From a checkpoint of a small model that predicts height in the pile at each pixel: 48-pixel images.
Rows from block 6 of a small model that predicts height in the pile at each pixel, named by matrix and row number. Rows with one number belong to one channel. Each number is 500 + 40 x the weight over its row's rms, rounded and kept within 0 to 999. All counts start at 0. Numbers have three digits each.
Before each channel's rows are labels from the 100 images, of 14848, where the channel reaches its highest value: "top examples" is what is common among them. Only what is clearly more common there than usual is listed. The data: dead-leaves pictures: piles of overlapping shapes. In brackets: how many of the 100, against the usual share in percent.
# convs1: 3x3 conv (model.mid.0.convs.1.weight, 64x64x3x3, standardized in use, each kernel summed), inputs 0-63
# convs2: expand pointwise conv (model.mid.0.convs.2.weight, 128x64x1x1, standardized in use, transposed), outputs 0-63

top examples: large pieces (93 vs 33.4)
convs1.42:460475463494511525559501469575510420579528473464557538446412465462551475491510486519543558554460477458553518478494435548441510489497427511532480553562487521442526497475502543484498551518485480
convs2.42:493502476519466512454452509526515553481534523456513504582538581511507534468497509514540459496536453548557530494533408503512488519473519576511454505537435475477526535529560514534569547426555499

top examples: large pieces (90 vs 33.4)
convs1.10:559469465557503527472495502535522470500506427464539493467525543517492465512538477464480557427493563401516483455552533487555464535505434527518480528587520484441477572554452489497515475436454538
convs2.10:530547523466524460513501534481518510533506538569551424490526530498444518499514538545573548501482495494568431607473481447455479476517496480485471472548499483478484513537512472512447523404529487

top examples: large pieces (97 vs 33.4)
convs1.53:439440573576568473470547528507476561521509478423508469505539519587449490484514543500566463498504507494512447425435417489478500458480472465525505463562464542508484477541520539487547514482534485
convs2.53:606476590504472466621560449457540543531501475427480518458511485473467546555495484514579496520525491457547515500499514532536533458500478453458462493482502458488511503425516500472474550517488543

top examples: large pieces (93 vs 33.4)
convs1.2:497509485547596490526456441472545476458537484473452481487481498547532477424543480516481499546499476455472481510505487498588614487473545464515509553567428505512462421491525485553511514520518431
convs2.2:530515495460492499555453541508522554556526535471443458562531512552541474495514519551502546467471555473513541518532519485539536472470450547599483500452543503505626437470501486469476464518510461

top examples: large pieces (87 vs 33.4)
convs1.37:533618490488602504460458458545462496464499527521502488470465415528472446471504557482552500531506534474487475466556476452464526496526525577504503493485561509423527545467517502482503517403516493
convs2.37:494547529548439525466478478426409491534523522460496451476481499522465468559521496483549470488499460523516462494491499515527537532461477495463534539558482512602512512481539525522473487414500515

top examples: shaded (77 vs 50.2)
convs1.46:493552483420522569511478425540511501513489540496420504513510494542494444472522555529458415466455478564498547462550464459490490471534530488475465495501504527538560584535418458483518548494487565
convs2.46:566543486409565525505489561501555428515477517520402423521538589519493531494505532482516509485567595551537534511480447503490486527513503483487478515503499486507475499482551496452544540478533505

top examples: large pieces (68 vs 33.4)
convs1.4:495547528531546505485534484454593473461442423553426515510442497534398540498539494463491517491563470501517520495578530519494432446474490490450514509466503506524523491489525523482587512542510422
convs2.4:583525504474448503533579477528578553563498496500510529481562521508456520477481522524525444536493541463498444555481464551479509427496516530486471580532565476454472455439583507536505518478450448

top examples: large pieces (93 vs 33.4)
convs1.13:505481517533541503496498491448562432510511513500534437453491541510484473464512558447508596484509453471450451538517472522508565526536518463449521490597457487469437442576559501453540489560474472
convs2.13:470494515446499469559491510441482486453504554456443449461506450545478556439492467494503507492572501547524530446481485577498534441477496519497465480545409489489492497448489492556490512492472524

top examples: grey (38 vs 14.4)
convs1.19:495561474507474523526478517480515426505508519494541472434509404535458557482544491575545437547522536607500558509502508542469579498473499531533483472490422434442503502477500453501493466520495452
convs2.19:472520485511510437517466515507553405474496458578517588500570525429522546479487461439431499540598496507511507512488502473480475515503553512464509541473536440607532557533458485508517526564507475

top examples: shaded (92 vs 50.2)
convs1.20:534569522494483476523410520484501534526494445497502560532463492583555504508518497485501457429518511480493518498576467464605524513467573400466500428536506506540481458484482438503508531463506456
convs2.20:449550512473473480415489504484512459454519522640437483509441507448529451504515500453429515479508513425463475484475542515498541492471519477460546531489526481548508535568443500552479558547464502